{"model": "multi-label audio tagger", "dataset": "telephone keypad tones over noise or synthetic speech", "train_examples": 39062, "noise_aug": 0.002, "n_mels": 40, "hop_length": 160, "input": "log_mel", "spec_augment": true, "win_length": 512, "arch": "transformer", "norm": "layernorm_no_bias", "norm_position": "post", "hidden_act": "quick_gelu", "mlp_ratio": 6, "head_dim": 32, "fused_qkv": true, "bias": "none", "qk_norm": true, "parallel_block": false, "inner_norm": false, "moe": "expert_choice", "num_experts": 16, "moe_every": 2, "expert_mlp_ratio": 0.25, "experts_per_token": 1, "shared_expert": false, "subsampling": 2, "layers": 8, "width": 384, "positions": "learned", "pooling": "class_token", "num_labels": 26, "residual_init": "none", "optimizer": "adam_atan2", "learning_rate": 0.001, "beta1": 0.9, "beta2": 0.98, "max_grad_norm": 0.5, "max_steps": 29600, "batch_size": 192, "epochs": 145.5, "lr_schedule": "wsd", "decay_fraction": 0.4, "final_lr_fraction": 0.1, "warmup_steps": 880, "weight_decay": 0.1}
Rows from block 4, named by matrix and row number. Rows with one number belong to one neuron. Each number is 128 + 24 x the weight over its row's rms, rounded and kept within 0 to 255. All counts start at 0. After the name is the row's rms in percent of the matrix's.
# fc1: MLP up (model.blocks.4.mlp.fc1.weight, 2304x384), inputs 128-191
# fc2: MLP down (model.blocks.4.mlp.fc2.weight, 384x2304, transposed), outputs 128-191
fc1.1408 104 [116  86 127 101 104 168 136 161 183 128 151 114 138 111 173 113 141  70 130 133  52 147 139 159 114 108 111 147 161 126 144 143 128 154 145 116 151 148 145 138 124 139 137 153 155 165  73 103 123 124 143 107 160 158 131 148 106  99  99 106 104 139 104 155]
fc2.1408 080 [ 88 103  99 144 146 112  85 166 154 149  91  99 139 138 129 114 135 133 136  72 142 161 158 145  89  97 139 106 153 155 137  97  95 125 147 123 142  93 119 127  97 151 138 166 106 121 126 121 157 189 123 135 129 111 130 151 129 136 133 108 105  93 132 110]
fc1.1409 088 [135 149 150 122 123 155  93  96 148 131  91 152 107 125 177 106 106 116 126 132 109 117 110 119 125 125 186 124 150 132 128 103 126 127 145 103 144 139 103 133 131 119 121 132 144 117  90 120  91 132 163 159 118 163 133 115 126 134 117  96 115 165 126 125]
fc2.1409 101 [141 154 150 110 150 136 146  85 139 160 129  88 129 154  90 143 136 138  68 142 135 122 156 136 154 149 166 152 136 128 146 153 131 149 133 152 158 162 142 163 149 145 145 152 135 170 160 157 128 151 114 116 147 142 132 147   7 149 135 116 129 168 141 155]
fc1.1410 114 [178 109 159  95 115 114 111 124 161 129  97  96 124 154 178  94 104 102 123 134 115 111 109 157 143 139 100 123 159 159 153 152 107 103 115 117 126 117 119 135 110 112 138 105 132 136  96 137 117  95 112 109 181 138 147 119 107 113  56 125 130 142 139 163]
fc2.1410 088 [180 145 144 114 113 176 122 142  82 135 125 117 127 114 167 129 128  82  67 156 105 135 138 107 154 151 129 141 120 162 148 148 128 138 112 120 145  78 131 146 141 124 154 138 146 137 105 145 135 102 144 100 120 109  97 118 156 110 122  89  93 128 114 165]
fc1.1411 111 [137 166 158 131 122 159 142 130 105 102  92 144 138 132 157 104  99 135 129 137 105 119 144  99 158  92 140 130 123 120 146 145 151  81 126 120  96 123  86 120 131 135 139 108 123 127 102 101  91 109 156 186 134 147 115 125 122 137 119 106 114 194 105 110]
fc2.1411 159 [133 161 157 139 161 100 139 120 151 131 148 114 137 167 120 132 127 131  98 130 157 124 131 148 177 169 143 176 133 139 141 157 128 163 123 179 158 145 165 158 164 148 173 166 128 161 141 172 148 150 128 132 132 121 146 149  44 127 114 106 122 142 129 125]
fc1.1412 093 [132 136 119 127 157 123 140 101 151 118 111 139 102 157 109 128 134  95 153 117 120 144 142 163 166 126 149 138 125 112 121 104 129  87 129 125 145 161 154 166 151 171  98 186 122 113 117 123 145 170 149 120 104 129 196  91 110 165 100 141 107 157 105 180]
fc2.1412 095 [ 98 103 149  92 120 133 128 147 178  97 162 156 130 129 199 118 121 174 141 145 170  79  85 142 133 134 127 127 148 138 132 145 136  87 115 127 103 100 103 116 125 117 114 128 159 115 174 125 143  89 139 124 113  96 111 119 131 127 164 128  93 147 114 122]
fc1.1413 119 [163 111 115 118 131 105 135 115 148 131 108 109 128 135 104 150 158  84 124 118  84 141 127 164 175 170 115 135 134 145 131 145 126 154 138 150 176 116 108 140 123 109 101 136 112 138  74 135 125 174 123 125 102 136 158 117  80 151 105 128 104  78 106 165]
fc2.1413 091 [118 146 103 166 133 117 113 131 147 130 101  92 150 108 108 142 143 161  99 129 194 102 139 125 127 115 172 120 105 157 160 103 134 126 160 127 120 124 142 135 129 137 139 134 105 133 184 139  86 169 120 121 141 106  81 156 143 155 102 129 129  60 145  98]
fc1.1414 101 [121 119 108 116 142 109 124 106 153 113 145 127 125 138  84 191 181 100 108 151  95  91 134 135 182 131 119 160 144  98 163 102 131 103 128 145 151 156 135 140 118 137 110 150 132 140  72 113 140 166 162  94 127 138 146 107 166 146 146 144  93 150 111 151]
fc2.1414 087 [ 76 139 105 164 102  82 122 126 120 140 101  86 150 110  78 138 143 132 111  96 196 147 143 133 145 110 129 111 107  90  92 102 132 105 141 114  92 101  98 134 133 120 137 136 125 109 153 128 170 121  66 139 146 151 120 133 144 111 112 136 155 112 148 116]
fc1.1415 118 [151  98 104  74 108 131 143 104 170 133 153 149 118 126 162 121 125  78 129 102  94 120 118 129 134 172 106 150 157  79 149 134 139 103 136 137 124 128 135 143 125  97 123 157 138 145  79 124 120 145 163 153 147 154 133 136 103 142 125 135 127 117 127 168]
fc2.1415 070 [137 134 123  53 142 164 129 101 132 128 173 163 123 113 164  85 110 108 171 107  95 199 142 105 119 116 142 110  93  74 155 140 138 119 129 141  87 132 128 105 106 132 114 122 118 123 153 124  99 118 131 119 112 109 113 139 145 117 175 109  85 162 114 150]
fc1.1416 089 [123 132 102 130 152 152 103 187 164 113 117 114 151 124 149 148 156 108 102 125 118 115 104 165 141 147  99 131 106  75 127 116 134 107  90 129 117 109 149 156 141 122  83 141 111 149 103 147 117 144 156 166 113 123 181 140  70 164 100  81  74 145 142 135]
fc2.1416 104 [105 109 116 125 148 162  93 163 162  79 104 127 123 135 125 132  80 179 145 132 188 126 164 125 180 152  70 134 102 142 129 103 130 145  92 151 145 128 131 111 140 140 140 101 107 133 169 131 136 174 124 138  83 147 138 176  97 171  81 143 135 151  88 101]
fc1.1417 101 [149 157 164 113 117 145 147 162 116 124  93 153 115 128 181  94  97 129 137 108  79 115 144 100 121 120 158 117 116 123 155 149 152 104 144 109 124  94  92 103 130  94 149 104 106 129  97  85 101 102 192 173 110 137 128 152 116 151 118  85 130 144 128 110]
fc2.1417 153 [131 127 155 127 152 141 157 111 141 145 157 108 164 170 153 148 147 114 111 117 135 134 141 132 170 160 139 166 137 103 133 178 138 169 144 181 159 145 161 161 167 144 172 178 118 160 129 165 138 147 118 106 142 113 153 151  70 121 127 120 121 143 147 129]
fc1.1418 090 [110 120 133 114 116 129 138  91 136 136 103 149 139 131 116 126  97  88 158 134  70 121 127 134 133 156 165 128 122 107 142 132 148 148 110 131 152 133  89 118 121 123 123 120 105 129  81  70 139 149 157 106 154  79 134 160  87 165 121 124  88 109 134 175]
fc2.1418 086 [125  98 104 155  90 145 137 128 140 143 148 102 103 121 130 122 126  94 155  64 136 107 119 124 102 111 140 127  98 144 122 143 161 153 132 134 114 109 107 131 123 128 119 128  89 114 157 132 162 134 142 156 134 155 125 129 130 143 139 170 182  67 129  77]
fc1.1419 092 [124  97 150  70 125 141 119 130 129  94 142 123 122 168 116 148 114 124 149 166  88 136 123 112  95 134 139 148 163 166 138 129  93 157 125 137 157 132  90 137 127 122 127 151 132 109 116 113  69 158 134 121 152 149 132 130 108 148 131 160  99 167 131 151]
fc2.1419 117 [153 147 140 128 115 160 123 121 111 160  89 136  78 111 145 117  61 127 138 129 142 116 118 117 103 114 125  93 137 143 139 135 132 104  71 102 137 156  97 120 110 112 110 111 173  93 155 124 133  90 132 158  63 155 111 106  78 114 146 135 121 162  62 177]
fc1.1420 105 [ 75 122 133 110 113 157 163  88 118  89 122 132 108 167 124  96  90 100 132  89  75 130 135 132 145 166 128 144 113 110 118 142 124 114 136 120 128 100 106 104 142 137 152 143 156 145  65  76 104 139 153 115 141 126 156 154 103 132 120  91  98 156 115 149]
fc2.1420 093 [139 141 122 140 120  91 157 107  93  95 140 115 154 143 100 144 130 136 138 102 182 124 143  91 118 128 141 152  91 125 116 143 155 155 136 141 121 141 125 141 151 128 168 142  97 126 169 146 149 136 108 128 133 133 135 147 152 153 148 155 126  83 131 113]
fc1.1421 096 [102  88 133  84 155 148 118 153 163 148 162 149  93  90 150 134 138  91  85 131  72 101 134 145 157 149 107 142 138  90 170 105 123 142 124 127 131 131 117 123 115 141 107 133 139 139  81 122 135 143 148 124 121 168 157 109 109 125  89 107 114 128 131 154]
fc2.1421 099 [136 139 105 109 109 152 100  94 110 130 107 132 131 106 110  90 123 125 137 113 130 133 151  97 118  92 115 104 105 132 133  97  96 133 121  95 112 148  82 121  89 133 104 100 133  75 148 101 110 132 166 139 124 148 116 139  73 105 126 141 154 135 119 114]
fc1.1422 104 [ 89 100 155 140 135  73  99 165 143 178 118 103 133 165 143 174 139 109 126  89 107 148 112 159 142 120 166 142 119 137 117 139 143 103 126 135 195 136 152 139 107 145 151 154 136 121 110 119 146 162 118 107 122 140 116 141 117 136 138  99 116 120 128 118]
fc2.1422 109 [119 163 104 144 103 110 122 151  85 152 129 123 148 113  98 128 132 149 108 111 159 177 110 113 125 116 109 119 105 129 137 114 104 129 127 124 105 133 107 122 131 127 121 140 153 132 179 112 129 117 127 144 123 127 125 111 162 123 140 170 141 145 141 131]
fc1.1423 100 [142 175 131 125  95 149 114 126 122 100 123 135 112 141 138  79  79 145 124 110 110 132 120 117 116 148 145 135 153 158 144 134 126 126 113 105 165 165  68 134 128 128 153 104 135 116 106 133  86 107 120 140 118 138 140 108 132 161  99 134 123 189 120 106]
fc2.1423 152 [170 164 156 120 152 140 153 108 126 125 126 154  92 153 128 138  57  96  99 146 155 126 150 132 118 150 128 158 123 136 134 155 138 147  74 146 148 139 162 157 159 128 161 143 122 151 106 137 140 125 106 113  58 105 142 144  78 147 127 151 135 158  61 167]
fc1.1424 109 [126  55 106 103 128 163 154 148 174 135 187 117 139 135 114 151 162  82 121 120  73 122 127 171 162 147 119 162 151  82 138 154 154 115 134 175 150 127 142 149 131  88 116 151 161 126  78 142 127 118 165  95 128 142 122 122 143 121 138  81 115 123 116 127]
fc2.1424 100 [ 75 142  72 109 113 134 132 102 144 120 143 132 136 110 107 113 161 126 167  64 135 133 134 132  98  73 113  94 128 107 101 106 134 129 172 121 108 103 108 154 128 153 123 135 127  88 141 133 125 156 106 101 167 135 145 134 106 159 123 149 153  79 169  83]
fc1.1425 089 [164 136 109 110 132 171 104  83 144  88 154 172 128 138 155  96  86 126 168 156  95 131 132 126 126 143  82 125 157 106 173 123 126 134 156 144 119 127 125 117 144 165 140 119 126 144 106 112  82  98 161 132 107 129 147 129 116  96 120 137 124 144 133 154]
fc2.1425 148 [165 168 126 108  94 140 101  98 107 114 130 137 123 114 139 102 129 125 121 121 154 156 138 125 102  84 155  84 126 122 166 139 112 136 134  94 125 128  89 110  85 120 106 109 149  96 155 114 129 115 116 135 139 108 145 107 126 113 120 119 111 152 135 164]
fc1.1426 098 [105 139 115 127 132 130 115  96 130  88 129 128  96 135 117 174 177 100 114 152  95 101 116  97 175 101 125 171 136 118 164 131 125  86 150 145 164 117 134 159 175 156  97 173 133 148  83  94 128 137 170 103 133 142 122  87 147 131 138 147 114 163 142 169]
fc2.1426 095 [129 161  97 127 111 104 148 159 106  98 131 128 112 130  98 132 127 142 123 100 201 116 149 108 136 118 105 126  82 160 105 140 137 139 131 116 114 113 119 155 167  98 141 145  99 135 175 136 189 126 107 162 129 152 137 125 156 118 122 101  93 142 124 138]
fc1.1427 096 [113 154 124 124 154  96 127 117 157 163  97 124 134 136 127 159 138  90 115 127  93 101 159 171 175 124 115 126 143  55 139 121 175 131 112 133 167 105 112 119 168 138 133 143 117 135  76 110 142 172 151 156 113 109 150 138  97  99 124  80  99 109 129 136]
fc2.1427 103 [160 158 132 152 107 111 164  80 116 133 138 110 149 145 121 138 132 140 116 102 180 159 153 156 148 137 163 149  88 114 133 144 152 153 149 137 145 122 126 152 153 130 167 151  83 140  94 119  96 143  92  89 137 128 132 161 158 144  98 114 141 113 137 126]
fc1.1428 122 [139 129 133  85 143 154 101 106 142 122 126 146 129 125 124 157 150  65 145 130  72 112 129 128 135 112 120 146 149 108 152 135 119 123 119 150 157 162 121 139 119 127  79 177 153 133  60 106 104 168 150 129 121 138 145 145  96 133 101 109 103 147 142 179]
fc2.1428 075 [134 176 125 119 133 114 122 135 141 130  81 123 118 150  96  71 127  76 110 109 169 151 169 118  38 101 151 118 105 127 108 130 110 152 139 141 129 100  82 158  85 135 139 149 127 100 111 166 106 177 120 165 123 114 134 165 113 160 101 126 123 164 123 113]
fc1.1429 117 [161 125 152 143 119  85 145  88 116 169 125 118 160 121 100 160 130 116 143  87 112 174 139 125 133 122 186 125 123 142 150 157 131 120 101 115 216 167 142 163 139 129 148 147 156 137 130 105 128 167 123 101 114 119 121 153 121 152 148 144 118 100 126 147]
fc2.1429 113 [173 104 151 155 128 114 144 127 128 129 138 154 130 146 185 133 147 147 111 108 131 144 101 139 142 134 180 128 146  72 141 166 113 126 142 134 142 113 140 123 128 125 135 145 168 127 148 133 125 114 196  97 145  86 131 110  97 134 150  85 106 166 148 167]
fc1.1430 100 [128 152 156 118 136 130 127 120 134 136  99 166 126 116 178 116 111 126 144 107  99 118 140 130 161 131 153 130 118  93 140 132 123 151 104 101  96 111  93 118 141 101 135 113 124 134 102  99 100 112 150 174 128 154 116 139 116 143 120 102 129 172 116 134]
fc2.1430 093 [151 163 157 135 156 143 147  87 157 151 166  95 152 146 129 148 118 164  83 150 165 110 162 139 171 167 123 158 142 138 131 150 132 151 117 175 173 141 164 147 155 147 158 140 127 155 167 153 133 138 103 128 122 116 141 145  12 130 144 109 126 140 117 137]
fc1.1431 088 [108 169 142  75 147 124  83 108 130 106 123 127 155 114 116 158 124  76 124 146  88 119 126 138 188 143  95 135 139 105 143 120 148 120 122 134 152 110 101 146 152 159 112 136 103 115  78  98 156 140 158 153 140 110 144 157 147  81 110 115 130 155 129 147]
fc2.1431 100 [182 148 131 141 100 127 167  82  88 145 135 106 152 152 150 167 142 190 130  94 181 170 156 131 149 145 152 151 107 151 113 171 151 159 145 136 108 144 119 152 159 127 148 159  97 124 145 158 119  83  97  97 134 134  90 114 177 146 148 142 139  79 137 142]
fc1.1432 144 [138 125 137 132 100 108 111  89 140 150 128  98 138 147 102 135 170  89 108 141 123 135 137 160 169 145 155 133 168 123 114 145 106 132 100 150 149 170 162 141 119 146 105 161 130 132 104 123 104 184 131 100 105 113 153 153 113 133 122 130  96 108 119 196]
fc2.1432 103 [103 144 111 142 111 121  93 135 136 120 138  81 115  98 139 131 137  90  85 144 145 119  82 142 125  86 173  91  83 106 140 106 109 114 135  98 110 115 115 134 132 147 109 126 141 121 167 107 184  97 118 117 135 141 126 101 156 105 150  92 100 129 133 101]
fc1.1433 102 [153 141 137 116 112 161  94 103 143 131 102 132 129 124 169  79  99 129 120 144  97 112 155 123 131 117 165 123 124 100 146 120  77 135 166 111  98 122  87 115 117 110 141 112 122 119  93 122 112 109 129 124 122 163 111 133 129 117  97 103 131 169 140 137]
fc2.1433 094 [127 159 144 106 147 131 127  72 147 135 157 115 147 158 110 143 140 137 120 152 162 155 162 114 148 146 116 153 115 126 141 143 130 156 146 141 172  98 159 146 142 163 156 147 115 138 150 150 127 151 113 135 150 115 135 165  16 146 148 117 146 144 143 130]
fc1.1434 098 [158 121 166 113 133 109 117 152 157 115  88 135 137 158 115 117 121  91 128 115  78 123 137 134 142 156 142 138 149 151 108 149 112 136 136 149 146 128  87 134 119 117 102 161 125 130  97 132 107 172 116 135 143  92 145 157 100 132  92 147 130 117 119 187]
fc2.1434 105 [169 165 137 134 134 139 138 138 134 142 142 141 165 130 134 150 136 155  87 122 192  88 149 133  86  99 153 144 118 117 118 183 160 139 152 117 147  80 143 150 126 134 153 147 121 150 215 149  86 123 102 110 140 103 128 123 167 142 133 126 118 127 140 156]
fc1.1435 096 [119 157 109 136 183 160  96 143 162 156 169 143 100  98 159 163 157  96  65 142  99 172 121 166 147 114 125 171 142  63 157 128 159 133 144 137 190 113 150 126 158 129 161 146 124 120 106 131 122 125 135  83 142 145 142 128 125 153 104  83 129  98 140 110]
fc2.1435 099 [125  85 156 123 145 160 115 129 156 133 112 126 150 121 174 128 130 139 129 101 130 126 115 153 124 120 121 132  58 150 135 148 115 120 130 146 129 150 113 124 123 127 103 155 157 115 185 135  95 132 144  99 129 120 136 126 106 137 154 126 162 182 131 135]
fc1.1436 097 [149 139 154  98 125 130  50  68 139 135 168 178 153 133 164 124 125 104 144  66 105 106 139 108 146 155 127 155 116 117 161 116 127 131 104 108  85 147 118  97 104 111 125 120 132 138 109 172 136  95 116 148 134 128 148 118 119 165 122 149 156 188 146 139]
fc2.1436 112 [167 158 125  90 122 125  87 129 109 117 103 142 131 123 145  91 138 149 140 123 147 135 135 123 114  82 112 111 108 181  74 124  77 132 149 113 115 125  92 133 114 138 126 128 146  72 165 127 105 125 131 174 146 142 109 129 126 119 155  96 114 162 138 153]
fc1.1437 131 [129 147 141 128 132  84 131  66 138 155 121 118 131 105  91 171 181  89 148 140 121 124 146 153 157 138 159 138 162 127 138 121 132 129 124 168 149 169 161 176 120 113  88 182 115 158 109 140  80 187 127 117 110 113 148 128 125 162 128 129 120 107 120 183]
fc2.1437 096 [108 147 134 115 131 113 130 184 133  93 145  95 106 121 150 128 111  81  99 149 122 132 108 117 108  96 130  98  83 148 133 110 132 100 112 111  97 119 107 123 117 122  78 127 194 135 111 131 164  77 131 158 108 142 115  87 165 117 147 146 100 149 104 122]
fc1.1438 079 [131 138 103  67 170 155 144 114 168 117 140 122  94 101  99 143 119  87 139 159 108 126 141 137 116 119 127 144 180 150 111 146 127 138 163 132 148 146 116 157 127 108  87 128 160 137 106 100  65 130 126 123 105 147 125 151 135 127 104 126 101 158  82 154]
fc2.1438 078 [136 140 140 131 175 167 104 159 158 144 120 127 152 142 162 153 162 170 129 171 158 100 151 111 127 116  96 132 127  97 123 123 134 116 156 128 162 129 149 129 129 123 134 122 122 136 219 133 124 115 106 138 167 186  48 122  35 138 157 146 131 124 168 144]
fc1.1439 100 [126 126 140  86 155 124 134 104 189 174 122 111 105 103 139 172 192  85 142 143  80 118 132 155 133 134 116 159 154  74 135 131 122 139 137 142 129 151 143 171 123  83  78 163 164 110  93 173 133 150 139 106 119 182 173 121 125 133 130  98 119 148 145 136]
fc2.1439 079 [172 157 143 120  91 108 152 156 111 123 133 135 105 110 154  85  86 148 122  84 119 118 110 154 168 132  74 136 134 137 126 118 146 117  99 104 150 118  85 117 149 137 128  81 152 104 112  97 100 135 168 128  91 160  78 168 116 104 156 139 120 143  96 116]
fc1.1440 105 [157 139 137 123 127 128 127 116 117 121 130 143  98 105 167 114 135 121 114 112  93 120  94 134 155 132 168 134 150 119 144 143 133 136  98  84  99 122 124 135 114 141 114 139 131 170  99 117 116 141 142 132 106 148 166 138 126 120 103  71  65 152 122 148]
fc2.1440 114 [139 129 162 116 127 119 150 125 107 113 114 104 111 154 149 124  73  84 137 117 147 157 164 136 117 107 120 110 131 159 137 166 105 155  96 110 158 106  92 163 109 170 120 162 125 102  75 124 115 124  83 127  76 133 134 134  80 138 117 146 161 129  83 127]
fc1.1441 090 [124 130 145 110 160 113 156  82 153 162 115  97 132 119 146 148 146 104  85 131 122 116 167 137 156 122 189 136 121  97 157 128 150 132 147 144 132 161 124 142 134 145 129 130 141 153  97 135 100 156 158 113 129 151 117 127 124 149 137  82  77 115 127 144]
fc2.1441 131 [104 129 107 151 162 120 122 160 164 104 167 118 157 169 139 131 159 121 152 156 147 118 176 118 148 130  87 149  98 135 165 134 137 170 153 142 163  92 143 148 129 165 160 173 127 149 125 178 148 160 143 124 157 128 106 183 121 158 125 137 147 136 157 113]
fc1.1442 102 [ 89  99 137  98 144 164 171 124 159 118 161 138  95 147 150 115 116  76 144  93  77 115 123 151 154 138  97 169 142  98 124 149 126 137 143  98 127 140 137 143 116 111 122 161 183 112  60 102 132 127 151 138 117 158 140 106 138 124 124  80 128 124 116 158]
fc2.1442 077 [110 129 121 142 133 102 108  99 120 152 122 113 147 117 102 136 108  94 141 100 172 152 192 120  71 120 114  91 128 100 124 101 104 118 118 132 131 116 121 125  73 161 135 127  92 119 102 158 143 155  60 152 110  89 144 116  73 134  86 162 167 111 109 101]
fc1.1443 110 [123 159 101 102 103 139 123 102 147 135 126 112 121 128 132 122 114  93 139  81  94 149 116 161 125 138 164 141 129 127 146 118 137 114 149 152 141 137 103 121 110 120 128 135 141 138  66 118 101 127 154 114 126 136 175 114 110 126  78  96 102 162 126 146]
fc2.1443 083 [137 129 111 124 122 131 146  94 118 119 127 126 121 136  96 110 102 132 120  99 122 112 180 124  57 105  86 103 133  99  92 143 134 159 112 132 106 115 113 125  91  93 110 123 126 138 125 142 127 148  94 165 106 152 138 134 172 112 169  91 112 115 105 130]
fc1.1444 100 [137 114 114 108 158 170 147 118 159 155 118  78 135 138 189 114 167 110 114 121  87 145 143 150 156 127 105 174 178 109 106 130 161 116 139 107 125 168 178 146 120 121 116 135 159 127 109 153  78 152 119 110 136 113 149 110 119 129 137 135 107 116 100 124]
fc2.1444 100 [169 167 153 123 121 128 163 136 117 141 128 132 107 134 179 160  76  92  72 173 122 118 114 155  89 125 139 116 110 146 154 171 128 152  93 130 140 118 150 134 123 165 139 158 106 135 124 131 146 134 177  78  80 112  98 120 167 135 114 107 110 188  82 167]
fc1.1445 114 [144 119 137  98 140 168 148 127 179 132 147 134 113 157 149 132 113  67 120 169  62 133 161 141 147 127 114 148 146  94 169 144 119 152 128 100 123 169 121 157 104 106 114 146 162 158  70 109 117 144 172 104 113 173 128  91  89 114 121 117 109 120 128 171]
fc2.1445 080 [121 106 149 157 127 140 105 124 123 122 103  85  92 152  99  90  82  86 109  97 168 161 171 108  73 120 103  88  88 104 129 110  88 150 102 142 128 101 108 147 110 124 158 117  94 128  95 143  83 146 127 175  86 108 139 153 116 153  99 157 112  93  87 115]
fc1.1446 093 [153 101  95 124 125 114  88 139 148 164 121 113 102 112 146 122 144 107  76  89 109  75 128 132 139 139  90 163 118  66 175 137 174 119 134 139 141 117 143 131 125  94 140 128 124 122 103 163 138 135 158 128 122 136 167 137 114 156  82  76 138 127 132 117]
fc2.1446 120 [115  97 154 133 159 158 136 120 154 140  95  96 165 152 126 157 146 159 120 120 150 112 142 138 173 163 155 167  92 102 116 152 159 151 142 171 158 142 141 143 164 129 167 154 121 154 169 150 106 148 129  93 140 133 151 144  99 171  95 118 147 185 139 147]
fc1.1447 097 [108 114  95 118 155 111 126 104 112 117 159  97 118 134 125 162 168  95 175 109  98 117 115  97 143 127 136 168 141 112 184 113 116 110 143 157 137 139 160 146 126 143  93 151 104 126 104 156  96 123 169 108 100 147 144 120 114 145 101  56 114 112 136 105]
fc2.1447 099 [123 151 148 114 103 123 137 137 131  87 133 133  98 114 184 127 103 138 119 144 159 131 135 137  91  90 106  84 121 128 166 153 125 119 109 121 150 187  91 144 129 118 108 124 177 115 135 147 143  83 144 113 107 168 149  88 157 134 111 122 102 171 102 192]
fc1.1448 099 [104 126 146 100 120 137 145 146 145 128 117 106 117 165 141 122 115  96 137 118  82 147 111 161 119 181 162 151 137 130 171 175 124 154 127 153 122 135 119 113 154  96 128 167 143 112  64 138 102 148 154 153 140 147 145 149 107 161  86 122 134 121  97 150]
fc2.1448 095 [111  95 109 135 104 153 106  99  95 117 165  86 146  89 101 144 167 144 108 143 135 143 113 104 106  87 165 115 122 118 152 109 131 116 178 102 110 114 113 141 131 112 128 113 123 124 198 123 111 105 142 112 168 120 125  89 100 121 148 109 119 100 170 115]
fc1.1449 115 [123 113 101 114 154 112 121  97 125 168 142  74 134 117 149 156 197 113 120  88 103 114 114 102 177 146 162 150 163  87 135 140 140 119 123 121 142 151 195 113 136 142 135 150 152 121 111 178  92 124 133 135 141 139 131 135 128 143 136 107 102 162 158  92]
fc2.1449 106 [110 124 152 122 118  79 169 143 113 125 167 108 173 144 157 149 154 125 101 156 153 124 111  93 134 125 192 141 147 166 168 144 122 126 159 160 125 115 110 120 140 122 121 159 104 133 162 177 110 106 138 141 154 130 125  89 152 166 135 137 132 182 164 127]
fc1.1450 095 [131 145  93 113 110 157 108  90 124 106 119 119 127 125 147 111 116 115 133 151  87 141 137 123 141 134 151 133 131 102 144 149 127 163 113 125 106 113 107 117 126 123 138 127 124 116  86  93  82 122 136 143 115 152 119 119 131 122 111 125 134 198 124 130]
fc2.1450 108 [128 135 155 131 159 136 132 122 159 146 151 116 178 159  96 151 164 158 119 134 164 123 170 137 150 137 128 151 118 130 144 145 135 168 168 145 149 141 152 167 142 159 150 149 134 155 145 154 112 161 120 112 170 113 130 163  56 141 149 101 114 119 168 107]
fc1.1451 090 [113 136  84 100 109 158 108  80 170 155 122 124 127 142 144  98 111 114 112 125  98  99 126 130 117 169 160 115 115 139 189 158 142 109 125 157 128 107 103 138 117 102 103 105 113 147 106 125 115 127 122 116 120 147 162  93 134 123 108 105 144 187 128 134]
fc2.1451 129 [126 121 121 109 110 155 107 137 110 128 124 139  82 113 143 121  84 130 144 126 118 134 110 124  72  95 118  92  97 149 127 124  97 115  91  98  98 130  84 115  86 130  95 106 129  82 146  95 108 131 163 127  88 137 158 127 127 104 131  99 153 176  84 129]
fc1.1452 105 [136 133 122  87 148 130 125 104 163 112 122 142 113 130 146 130 123  90  94 109  84 109 127 130 142 119 125 153 183 113 142 159 116 115 135 117 141 146 117 155 150 138 125 154 137 142  79 138 105 149 155 141 125 131 157 113 111 153 103 113 107 159 127 176]
fc2.1452 072 [137 186 117 105 145 158 123 135 155 115 146 156 141 134  78 132 148 152 101 171 137 153 175 119 125 103 140 104 114 116 155 131 143 136 137 121 156 147 141 140 112 140 126 128 159 129 246 143 153 124 138 157 143 102 128 148  22 149 162 122  94 189 147 142]
fc1.1453 085 [109 163 130  99 141 155 128 103 141 128 141 149 126 108 165  95  90  93 119 109 153 149  96 144 135  81  86 167 173  69 154 103 146 128 127 152 130 172 137 143 130 134 161 122 136 112 107 161 144  92 106 130 143 155 153 130 100 137  95 147 167 120 150 120]
fc2.1453 110 [ 80 105 154 125 137 150  98 128 141 143 112 114 120 116 148 128 127 156 114 145 126 136  94 147 130 119 149 101 136 111 101 113  96  96 131 108 125  99 116 129 115 130  98 120 160 122 226  89 138 103 127  93 129 127 111  90 191 141 163  86 118 149 123 124]
fc1.1454 113 [153 136 113 110 112 133 135 117 141 128 103 136 157 132 194  77  62 102 126 121 109 125 160 118 149 144 134 153 126 114 154 147 120 119 112 108 134 120 107 103 129 113 193 112 112 136  85 104 146 100 122 126 133 134 137 142 127 116  49 117 129 170 139 152]
fc2.1454 123 [150 124  97 133 103 174  90 151 120 139 125 122  99  98 136 123 137 110 124 113 127 136 102 109 111  88 124 101  89 141 141 127  89  97 135  85 107 100 108 117  93 108 102 119 153 109 186 106 123 108 143 123 137 142 131  92 151  97 136 124 135 112 135 140]
fc1.1455 086 [129 115 123  99 125  69 103 127 136 148  70  83 151 152 126 111 134 100  98 110  55 122 145 141 112 131 114 125 103 120 119 123 146 163 148 112 144 127 122 135 132 131 113 129 146 160  74 147 146 161 141 158 127 139 171 161 113 126  81  74  82 149 125 143]
fc2.1455 097 [107  94 132 137 138 180 106 114 127 142 133 128 129 127 129 147 130 151 171 128 147 128 110 135 122 111 120 116  84 139 154 151 129 120 141 132 112 151  98 129 128 123 129 134 118 136 167 104  88 122 102 126 125 154 115 120 105 141 107 150 158 112 122 111]
fc1.1456 097 [132 139 140 100 133 115 100 144 173 147 104 103 148 163 149 146 148  97  86 135 106 112 129 171 179 141  97 126 164 122 153 103 155  98 102 110 140 157 124 149 100 107 116 137 148 169  89 160 133 134 125 141 117 140 224 115 109 126  97 106  81 126 114 138]
fc2.1456 107 [179 166 149 118 148 154 101  85  98  93 148 137 129 143 140 121  90 115 109 159 159 123 180  98 142 151 122 155 139 157 113 110 117 160 100 140 154 117 150 134 137 140 162 168 117 129 156 146 120 114 138 114  89 144 138 122  98 160 100 143 140 130  96 166]
fc1.1457 108 [117  98 128  75 153 165 122 111 153 115 160 129 117 153 148 132 140  73 139 100  72 114 137 148 145 155 107 181 160 115 125 137 113 116 138 116 150 111 138 149  99 127 120 155 169  99  43 122  99 134 156 126 142 153 132 107 116 128  93  98 125 110 120 151]
fc2.1457 079 [110 138  96 128 136 133 102 111 147 128 148  99 128 114 117 129 131 114 138  96 176 135 183 158  57  77 111  82 134 119 137  83 109 107 145 126 116 143 109 117  79 156 121 104  78 120 142 133 104 147  87 149 136 119 114 149 129 141  99 135 154  87 132 127]
fc1.1458 101 [108 115 111 111 164 155 136 100 127 129 136 132 129 185 136 145 150  82 148 129 106 135 136 105 158 110 157 154 120 132 181 121 130 104 127 107 140 124 177 162  99 119 120 154 159 128  95  91 137 147 145 103 126 169 139 124 124 126 151 113  95 110 112 134]
fc2.1458 131 [124 124 161 149 151 128 146 154 146 140 129 105 143 169 124 161 138 131 112 153 129 136 160 140 123 122 104 148 126 138 109 156 125 177 144 141 148 150 150 161 142 131 160 164 123 174 132 179 124 150 139 153 143 158 149 144 160 148 123 151 146 130 139 152]